config.toml
arch = "unet"
model = "text-conditioned image diffusion model"
dataset = "rendered landscapes of hills, water and sky"
train_examples = 145000
image_size = 48
horizontal_flip = true
conditioning = "text"
objective = "v"
cond_dim = 192
tokenizer = "word"
vocab_size = 34
text_encoder_width = 128
text_encoder_layers = 6
text_encoder_norm = "layernorm"
text_encoder_norm_position = "pre"
text_encoder_activation = "gelu"
text_encoder_mlp_ratio = 2
text_encoder_head_dim = 64
text_encoder_fused_qkv = false
text_encoder_bias = "all"
text_encoder_qk_norm = false
text_encoder_parallel_block = false
text_encoder_inner_norm = false
text_encoder_positions = "sincos"
cond_dropout = 0.2
norm = "groupnorm"
activation = "silu"
weight_standardization = false
pixel_unshuffle = 2
widths = [64, 64, 128]
blocks_per_level = 1
scale_shift_norm = false
attention = true
upsampling = "nearest_conv"
init = "trunc_normal_002"
residual_init = "scaled_by_depth"
optimizer = "normuon"
muon_scale = "match_rms_adamw"
lr = 0.0039
momentum = 0.95
nesterov = true
orthogonalizer = "newton_schulz_5"
adamw_lr_other_params = 0.0026
grad_clip = 3.0
ema_decay = 0.99
steps = 22100
batch_size = 128
epochs = 19.5
lr_schedule = "constant"
warmup_steps = 1100
weight_decay = 0.06
adamw_weight_decay_other_params = 0.01
Rows from block 6 of the denoiser of a small text-conditioned image diffusion model, named by matrix and row number. Rows with one number belong to one channel. Each number is 50 + 12 x the weight over its row's rms, rounded and kept within 0 to 99. All counts start at 0. After the name is the row's rms in percent of the matrix's.
After each channel's rows are labels from the 100 images, of 14976 (inputs lightly noised), where the channel reaches its highest value: "lies over" is the class under the peak. Only what is clearly more common there than usual is listed. The data: rendered landscapes of hills, water and sky.
# convs0: first 3x3 conv (model.decb.0.0.convs.0.weight, 64x128x3x3, each kernel summed), inputs 32-63
# convs1: second 3x3 conv (model.decb.0.0.convs.1.weight, 64x64x3x3, transposed, each kernel summed), outputs 32-63

convs0.62 104:46 47 34 53 67 52 57 63 23 31 59 44 53 44 58 47 62 32 63 47 58 68 59 55 46 56 34 49 49 46 46 44
convs1.62 125:36 23 53 55 52 59 47 34 29 28 46 40 50 36 59 41 41 50 49 43 25 25 76 64 52 63 53 43 47 33 68 44
lies over: gentle ground; steep ground

convs0.29 101:51 37 59 45 49 50 51 42 49 40 44 47 42 35 47 65 52 37 67 50 55 44 52 59 55 36 62 54 48 48 52 48
convs1.29 117:49 58 32 69 47 65 61 40 46 53 43 49 72 61 41 56 62 25 33 38 57 58 58 36 53 65 33 38 56 49 46 50
lies over: gentle ground

convs0.57 114:54 45 35 59 26 41 50 36 41 56 36 47 54 33 46 56 42 43 43 47 44 48 46 47 65 51 43 43 57 50 43 55
convs1.57 099:60 46 59 24 43 32 46 55 60 75 57 69 51 59 36 42 21 60 74 46 56 66 57 48 44 55 37 51 54 46 43 48
lies over: snow

convs0.17 083:54 70 49 49 33 48 50 35 64 44 34 37 55 43 77 49 51 72 45 41 53 40 54 63 47 55 46 59 44 50 28 54
convs1.17 076:60 43 58 74 32 53 59 59 71 42 43 43 29 60 67 40 32 58 64 60 68 42 50 46 52 40 40 52 34 70 68 38
lies over: gentle ground

convs0.15 109:46 26 44 45 60 57 41 49 46 38 62 55 42 38 34 38 27 36 44 37 46 64 59 27 51 47 53 58 52 45 58 44
convs1.15 121:43 58 49 48 60 56 57 69 54 55 59 36 18 56 45 53 58 49 50 80 51 40 38 46 34 33 30 60 33 65 45 60
lies over: sky

convs0.33 076:60 60 45 54 63 56 52 49 51 43 55 51 55 47 55 50 54 51 44 31 45 53 45 52 67 57 44 75 56 57 17 54
convs1.33 102:53 56 43 58 53 54 57 44 50 43 36 55 34 45 30 81 73 62 40 57 40 56 45 46 63 43 42 59 25 64 61 66
lies over: sky

convs0.31 073:50 44 55 48 45 69 48 44 36 38 46 41 41 40 51 39 41 43 47 45 52 48 61 45 58 33 51 48 44 47 49 50
convs1.31 100:36 51 69 55 70 31 36 57 36 47 46 39 46 68 51 31 51 56 57 59 52 42 55 61 48 59 43 52 59 23 64 25
lies over: steep ground

convs0.19 093:34 61 51 46 55 32 50 56 31 44 53 34 50 45 70 39 53 66 40 41 56 64 41 51 42 56 42 55 72 58 32 48
convs1.19 070:55 69 60 33 65 37 80 56 52 46 49 60 63 66 48 45 51 57 52 52 58 60 69 44 13 45 32 50 71 48 70 51
lies over: water

convs0.16 103:36 48 54 44 52 38 45 53 54 57 39 43 23 51 65 56 47 31 58 43 51 55 48 58 58 51 50 48 60 45 50 54
convs1.16 104:39 71 55 54 37 37 37 25 57 47 42 66 47 35 40 52 38 62 18 31 50 56 39 45 49 59 60 66 40 34 49 67
lies over: steep ground

convs0.32 113:38 38 39 42 46 44 44 40 50 40 53 28 77 47 31 58 53 32 56 53 45 48 54 50 65 51 61 56 56 52 43 48
convs1.32 105:81 83 45 41 40 49 45 67 31 73 40 39 39 63 50 41 54 46 50 63 69 41 59 53 30 39 52 39 45 74 59 53
lies over: sky

convs0.50 104:49 52 41 53 42 49 41 38 62 62 37 45 49 43 38 51 46 46 54 32 36 47 46 58 47 38 53 56 33 50 54 64
convs1.50 109:36 23 50 55 42 31 52 51 46 49 40 50 50 37 62 54 41 42 55 48 47 37 85 60 67 45 54 46 60 65 59 67
lies over: gentle ground; steep ground

convs0.60 093:57 57 42 47 56 51 46 44 48 55 49 55 48 46 64 75 49 31 71 47 51 53 50 61 52 59 43 33 67 44 39 41
convs1.60 088:57 29 50 63 49 56 36 57 61 43 60 53 27 52 59 24 45 52 57 49 34 43 67 56 60 64 44 44 63 46 62 51
lies over: steep ground

convs0.36 103:42 36 35 54 58 50 55 41 72 28 49 61 63 62 25 66 54 57 62 49 37 40 59 54 48 48 50 74 41 40 42 56
convs1.36 102:47 51 41 56 38 53 45 38 55 51 53 61 64 56 49 67 38 52 67 37 37 34 56 31 74 60 48 71 62 44 76 74
lies over: water

convs0.25 074:29 47 35 46 42 38 50 36 42 37 44 23 45 52 58 45 51 56 65 44 52 53 63 59 58 50 50 54 59 60 72 52
convs1.25 100:61 30 61 57 47 60 63 41 51 59 44 64 49 53 49 55 49 40 38 46 56 53 74 47 53 53 72 48 49 36 46 42
lies over: gentle ground

convs0.44 077:50 34 42 53 38 45 50 62 44 41 42 65 48 50 75 54 63 34 60 36 49 60 47 51 57 43 42 64 64 51 45 52
convs1.44 085:55 65 51 52 45 44 68 62 34 60 72 48 49 38 61 55 72 53 41 24 43 57 44 63 50 52 61 47 53 55 61 35
lies over: gentle ground

convs0.54 118:25 34 63 54 37 40 44 59 34 33 42 50 33 57 59 42 48 38 51 58 41 54 45 45 66 48 63 58 33 40 61 41
convs1.54 105:39 45 34 57 56 46 51 41 74 32 51 64 54 46 68 53 28 34 37 33 49 59 45 44 56 46 28 47 29 56 43 30
lies over: gentle ground

convs0.42 101:51 47 42 51 62 55 36 51 54 57 41 32 32 48 45 65 54 47 41 50 41 64 59 40 43 55 44 45 30 50 47 58
convs1.42 093:59 37 42 32 58 46 55 28 29 48 42 65 38 49 39 54 43 45 29 24 57 60 62 44 72 53 49 78 60 32 39 38
lies over: steep ground

convs0.35 123:50 42 54 47 56 42 53 64 52 28 53 41 31 50 38 67 64 41 50 54 50 62 53 47 36 31 53 60 39 45 33 39
convs1.35 118:58 79 55 39 53 51 45 60 52 32 46 37 63 55 46 42 54 43 44 78 49 52 23 50 45 36 38 53 46 45 51 70
lies over: water

convs0.11 084:50 42 63 51 38 33 37 50 41 48 40 44 28 38 61 46 49 39 40 47 34 38 33 31 54 55 47 52 57 44 38 51
convs1.11 092:44 42 33 37 41 58 59 42 37 60 49 62 54 51 46 59 56 41 74 66 42 62 45 42 45 39 39 47 52 65 32 43
lies over: gentle ground